{
  "dataset": "phrases spoken by 400 fixed synthetic voices",
  "decoder_connector": "mlp",
  "decoder_tie_embeddings": true,
  "init": "torch_default",
  "learning_rate": 0.0023,
  "max_steps": 14600,
  "lr_schedule": "wsd"
}
Rows from block 4 of the audio encoder of a small encoder-decoder audio transcriber, named by matrix and row number. Each number is 50 + 10 x the weight over its row's rms, rounded and kept within 0 to 99. All counts start at 0. After the name is the row's rms in percent of the matrix's.
Before each channel's rows are labels from the 100 clips, of 14976, where the channel reaches its highest value: "loudest band" is the band of the loudest frequency at the time of the peak. Only what is clearly more common there than usual is listed. The data: phrases spoken by 400 fixed synthetic voices.
# c30: last pointwise conv (encoder.blocks.4.c3.0.weight, 320x320x1), inputs 0-106

loudest band: 2000 to 4000 Hz
c30.147 105:49 67 62 52 57 70 62 52 25 34 47 68 51 48 45 47 58 51 56 54 41 43 43 52 45 59 54 36 39 39 37 58 68 49 59 39 26 68 59 46 59 68 48 45 52 57 49 55 58 36 50 65 62 63 48 56 43 49 40 48 37 49 34 48 69 43 57 56 27 53 57 47 43 49 63 64 54 38 47 57 52 39 45 46 51 43 50 50 61 65 58 52 37 59 57 35 53 61 55 52 51 47 42 48 36 61 47

loudest band: 2000 to 4000 Hz
c30.5 094:42 33 55 42 54 45 52 49 51 63 39 36 41 61 28 55 70 50 51 34 48 51 49 34 42 38 39 58 49 49 43 48 50 33 53 70 42 44 50 46 65 65 46 51 57 50 59 50 44 35 48 56 50 54 40 47 68 43 54 61 55 29 30 50 41 63 38 54 51 68 55 66 48 50 47 63 56 54 50 39 38 62 48 54 36 54 35 47 48 44 52 54 26 49 52 50 49 47 46 44 39 58 42 49 67 36 39

loudest band: 500 to 1000 Hz
c30.294 100:54 45 78 23 56 42 52 34 70 50 75 41 45 55 44 67 36 46 44 42 72 80 39 43 51 32 44 44 39 55 53 50 60 51 57 44 66 39 54 47 64 33 69 46 42 44 29 38 46 59 50 59 31 62 73 47 48 46 48 59 66 18 46 68 54 48 49 37 57 44 35 32 50 60 34 48 56 54 63 41 56 46 48 39 46 63 56 33 40 55 47 69 51 62 46 54 42 58 61 43 62 42 36 38 61 58 66

loudest band: 500 to 1000 Hz
c30.304 098:35 63 49 38 45 42 64 69 46 55 63 61 40 42 50 46 43 55 59 51 48 56 55 53 68 42 59 52 48 66 57 39 48 51 63 50 65 48 48 42 61 51 45 52 34 45 56 54 69 41 54 60 57 42 63 48 54 45 40 39 47 66 50 56 56 61 48 38 47 61 50 30 60 40 58 43 54 48 30 40 39 40 40 49 62 39 36 65 61 34 53 45 47 35 43 45 36 36 47 44 41 52 40 25 57 45 49

loudest band: 500 to 1000 Hz
c30.209 095:46 52 44 37 52 27 49 39 52 63 60 33 52 49 48 58 42 50 58 42 39 43 46 48 56 34 41 58 31 62 44 32 44 76 22 52 52 46 47 42 62 56 61 46 33 58 42 38 58 58 47 48 38 63 49 56 40 47 60 49 47 36 39 58 53 52 51 50 54 47 39 41 50 52 42 34 63 52 52 32 57 65 37 52 42 47 57 28 48 59 48 66 44 49 45 35 56 42 44 49 49 44 59 49 45 42 60

loudest band: 500 to 1000 Hz
c30.121 093:70 76 57 54 47 44 77 49 53 62 45 49 55 52 48 41 52 56 61 54 47 56 62 66 54 63 38 47 54 70 53 36 43 51 37 67 47 37 41 35 50 53 50 41 50 46 46 40 45 46 44 54 39 44 47 66 34 29 48 55 56 68 51 52 64 40 50 53 66 45 52 52 54 37 44 44 50 40 51 41 40 61 51 45 46 52 38 54 49 51 47 66 67 49 43 49 59 66 55 51 55 44 50 67 42 47 54

loudest band: 4000 to 8000 Hz
c30.27 103:53 35 48 51 52 50 48 45 40 47 38 40 52 55 54 34 52 50 56 59 42 47 45 52 42 48 41 60 45 51 49 52 47 64 33 37 53 30 40 56 55 56 40 38 58 53 39 51 61 55 57 56 60 61 41 42 28 34 66 41 55 53 64 36 43 41 41 47 52 56 52 61 52 51 53 43 54 66 55 47 54 62 46 42 45 60 36 49 56 53 43 31 46 53 63 51 47 51 60 60 59 46 60 61 52 61 61

loudest band: 2000 to 4000 Hz
c30.267 101:47 54 40 51 56 54 85 69 49 41 45 56 43 58 55 62 65 38 56 48 52 39 46 49 43 38 59 47 49 44 62 35 45 54 58 42 46 58 49 48 44 38 60 41 60 50 53 55 34 33 31 57 51 44 46 58 45 47 65 54 49 48 56 55 55 41 51 37 50 51 89 53 43 48 54 58 47 54 53 42 63 49 81 41 44 60 40 49 51 45 57 43 57 57 41 59 63 38 37 51 67 53 44 45 37 35 63

loudest band: 500 to 1000 Hz
c30.135 090:59 48 55 53 58 28 61 43 47 62 41 51 46 45 48 57 48 57 37 48 49 51 54 70 47 59 52 38 45 46 41 50 44 57 57 35 51 56 42 39 56 53 62 50 51 69 75 58 40 68 49 52 60 41 51 29 61 57 42 60 50 56 55 50 42 57 51 50 54 48 55 52 35 45 45 57 66 54 49 57 52 50 55 68 49 52 31 57 61 50 51 63 46 40 44 53 42 53 36 57 44 38 40 57 47 36 35

loudest band: 500 to 1000 Hz
c30.189 106:47 45 55 67 33 61 40 52 42 46 51 65 49 47 67 68 56 40 41 57 43 60 46 49 46 76 52 37 48 55 46 54 36 56 56 41 51 52 49 44 50 51 47 36 53 48 51 50 48 52 43 58 29 39 52 50 46 53 46 42 59 44 51 49 61 43 48 60 34 38 60 47 56 57 59 51 40 54 54 50 41 30 48 63 46 42 57 58 38 60 39 38 41 47 45 86 51 58 74 44 41 63 52 69 63 43 52

loudest band: 500 to 1000 Hz
c30.306 105:55 42 42 44 37 58 61 40 66 74 48 58 40 67 56 33 56 42 49 46 45 48 29 55 58 59 53 49 47 47 51 43 50 54 57 36 45 41 41 54 60 57 52 48 50 53 48 55 61 42 43 53 42 51 56 51 50 55 57 59 47 58 56 55 46 41 47 45 37 74 38 52 58 65 52 50 55 34 50 46 81 54 71 45 46 58 39 49 41 58 52 38 53 43 53 35 73 55 50 30 42 58 62 57 26 48 60

loudest band: 2000 to 4000 Hz
c30.50 091:49 47 45 43 50 39 32 60 52 40 44 41 39 41 45 40 45 36 40 47 68 49 51 43 34 45 51 54 54 58 37 38 38 40 49 42 69 43 49 38 62 44 76 36 46 71 52 57 40 70 50 44 49 41 54 35 56 47 48 46 47 45 50 63 60 56 49 33 40 56 52 57 45 53 47 20 54 38 64 42 52 58 61 65 39 57 54 64 36 62 61 51 51 35 38 46 40 68 43 57 72 64 47 55 50 35 74

loudest band: 500 to 1000 Hz
c30.6 101:38 57 38 49 46 28 36 54 54 59 50 36 31 66 48 56 37 32 49 45 61 45 52 44 39 33 62 46 53 50 52 44 51 58 67 42 47 55 54 44 54 55 32 49 55 55 53 53 56 43 60 65 55 54 49 43 35 79 61 44 49 48 65 48 40 44 36 42 53 46 60 47 55 45 50 46 51 38 43 40 53 50 65 60 54 57 50 41 40 67 72 33 59 42 50 45 44 45 47 41 57 65 46 57 45 40 63

loudest band: 2000 to 4000 Hz
c30.214 100:47 45 52 53 43 80 57 52 43 54 43 30 57 61 59 47 51 48 41 44 71 50 53 53 51 58 47 51 46 41 67 37 57 51 41 31 48 47 41 56 44 42 62 59 54 49 50 25 60 48 45 37 50 43 43 35 44 52 54 48 49 45 55 80 55 46 47 62 52 65 53 53 45 61 32 37 50 41 46 66 60 50 52 44 42 69 45 45 58 45 38 43 42 67 43 52 55 58 29 60 44 53 37 30 52 42 40

loudest band: 500 to 1000 Hz
c30.241 099:49 59 41 44 61 37 56 63 44 55 60 53 59 50 35 59 44 42 48 41 56 69 51 51 40 40 40 49 51 37 40 52 34 41 39 59 64 38 45 45 47 69 49 50 72 41 27 43 46 59 56 47 67 62 75 49 34 52 44 48 61 46 38 48 58 55 70 45 50 58 45 50 61 57 60 60 53 55 44 33 66 44 70 59 49 41 38 45 34 54 47 39 63 53 39 43 50 56 64 39 66 42 43 66 51 64 68

loudest band: 2000 to 4000 Hz
c30.75 098:48 53 51 73 56 49 51 49 58 64 57 41 58 50 41 63 56 68 42 63 40 66 47 55 52 54 41 37 48 60 63 55 57 46 44 55 54 47 48 30 67 57 36 73 42 55 55 62 46 52 45 49 49 39 58 50 51 55 46 46 57 58 63 39 55 45 39 49 46 56 38 49 48 35 49 53 65 45 62 41 65 45 56 49 60 43 50 50 34 50 46 32 63 46 48 62 43 44 68 40 43 61 52 51 51 35 60

loudest band: 2000 to 4000 Hz
c30.77 094:52 29 60 46 62 75 44 53 43 45 38 40 62 46 43 46 48 46 48 57 66 62 28 44 30 48 47 51 48 39 43 54 56 54 57 48 65 42 51 41 45 52 66 53 47 49 41 54 42 57 50 44 49 40 54 33 38 51 50 37 44 54 60 53 40 38 35 44 50 24 47 55 50 42 42 60 63 44 48 39 65 39 33 53 36 64 50 57 57 59 77 58 47 51 50 38 48 58 60 68 53 42 41 35 43 55 52

loudest band: 500 to 1000 Hz
c30.226 098:48 44 50 51 40 54 53 35 68 41 55 42 38 47 47 61 68 51 52 54 45 56 63 38 41 34 59 51 54 43 36 31 29 39 51 34 41 37 40 39 37 49 31 41 53 43 64 61 38 35 56 56 44 53 43 68 46 59 48 51 58 49 48 47 41 56 49 57 53 45 56 57 63 50 66 58 50 45 39 37 67 37 38 42 47 50 51 48 52 48 58 48 26 46 49 57 70 58 49 62 55 37 58 29 50 52 45

loudest band: 2000 to 4000 Hz
c30.120 102:48 51 49 52 51 58 41 83 62 63 41 41 53 60 36 45 58 53 46 54 51 60 35 45 48 63 37 50 60 39 52 49 51 48 35 47 53 53 66 54 64 71 48 37 48 47 37 48 43 41 47 47 46 49 58 72 49 62 37 40 40 49 45 48 56 48 41 61 27 50 42 41 50 45 71 40 45 57 43 41 52 44 56 52 51 68 42 58 28 60 41 48 51 70 42 46 42 49 42 55 47 45 58 60 50 42 59

loudest band: 2000 to 4000 Hz
c30.68 100:46 57 54 61 51 30 65 69 44 26 56 56 57 53 59 45 50 38 39 57 62 52 54 46 42 51 59 41 36 51 53 47 41 34 54 42 56 62 50 56 61 34 46 47 49 49 58 38 42 60 66 48 35 46 34 67 33 42 53 42 54 41 55 50 46 38 46 38 56 59 61 43 37 56 45 51 41 51 38 54 66 51 53 69 45 40 45 40 68 70 57 33 30 42 54 47 51 53 49 43 56 38 47 37 47 35 48

loudest band: 500 to 1000 Hz
c30.255 098:60 58 47 54 40 58 57 42 62 49 40 42 54 48 55 42 47 42 50 48 54 47 59 68 33 54 42 57 42 63 43 46 59 37 48 64 62 55 41 43 69 46 50 37 45 31 58 47 48 41 33 40 56 49 34 35 29 54 62 64 64 54 49 35 34 58 59 50 36 49 52 47 43 44 43 45 60 48 53 32 44 63 53 35 65 46 45 57 60 36 49 52 52 58 36 47 41 52 55 51 54 54 46 45 70 58 64

loudest band: 250 to 500 Hz
c30.101 100:48 44 55 50 55 47 50 46 58 44 65 56 78 42 56 47 63 47 46 37 41 57 42 39 54 39 68 48 50 50 62 57 45 49 49 46 77 39 53 36 54 54 52 66 55 52 66 33 63 31 58 45 45 42 55 59 54 55 38 37 64 37 49 39 43 49 46 54 54 45 65 55 53 49 71 54 41 53 40 42 57 43 64 47 52 41 63 73 75 50 60 58 65 36 57 46 61 46 24 42 49 64 53 50 50 63 46

loudest band: 500 to 1000 Hz
c30.213 092:41 43 52 54 53 45 53 38 39 45 55 39 39 51 48 69 45 49 51 49 54 60 63 60 43 57 37 56 47 53 41 47 57 43 38 45 42 61 41 30 43 31 49 51 43 52 58 47 52 56 46 38 52 62 59 41 59 31 45 56 63 57 54 41 40 41 41 35 52 36 64 54 49 37 43 44 47 33 42 58 62 62 56 55 44 38 47 47 54 53 26 31 56 64 47 54 46 37 43 52 53 40 61 50 52 45 54

loudest band: 250 to 500 Hz
c30.232 097:51 38 49 54 56 50 30 36 41 38 40 46 47 42 47 53 47 59 57 59 82 48 58 44 47 49 40 29 51 47 36 39 48 43 59 60 48 48 46 51 36 36 29 54 57 68 50 63 45 49 37 47 63 45 46 43 52 59 42 62 54 41 58 31 53 58 47 43 39 59 40 48 39 43 55 74 36 55 49 47 39 33 48 50 45 44 59 45 40 26 38 35 48 44 43 52 41 47 56 50 36 43 62 68 36 54 52

loudest band: 250 to 500 Hz
c30.245 103:42 35 47 55 42 49 28 41 34 57 52 46 58 56 50 57 45 52 61 51 34 34 49 48 48 43 39 58 50 52 89 54 46 62 82 41 39 43 48 35 44 46 56 42 50 44 49 57 44 61 48 53 60 58 49 50 46 66 67 61 52 76 52 47 46 48 73 39 52 51 61 39 46 40 41 47 56 54 38 54 60 71 58 51 41 58 49 48 39 42 45 53 79 50 36 67 58 53 49 39 65 50 63 59 23 52 65

loudest band: 2000 to 4000 Hz
c30.316 104:63 42 59 55 42 71 40 61 49 66 57 54 35 33 64 48 47 46 34 52 41 54 60 43 54 46 48 32 49 52 51 57 83 49 52 73 59 52 36 61 44 59 60 65 44 43 61 31 44 44 62 40 55 48 32 63 57 54 39 50 49 39 56 64 60 42 56 57 37 68 55 53 42 26 39 33 57 46 42 51 34 34 61 62 48 43 52 54 55 76 62 45 47 48 44 54 62 45 48 42 60 42 55 52 69 53 45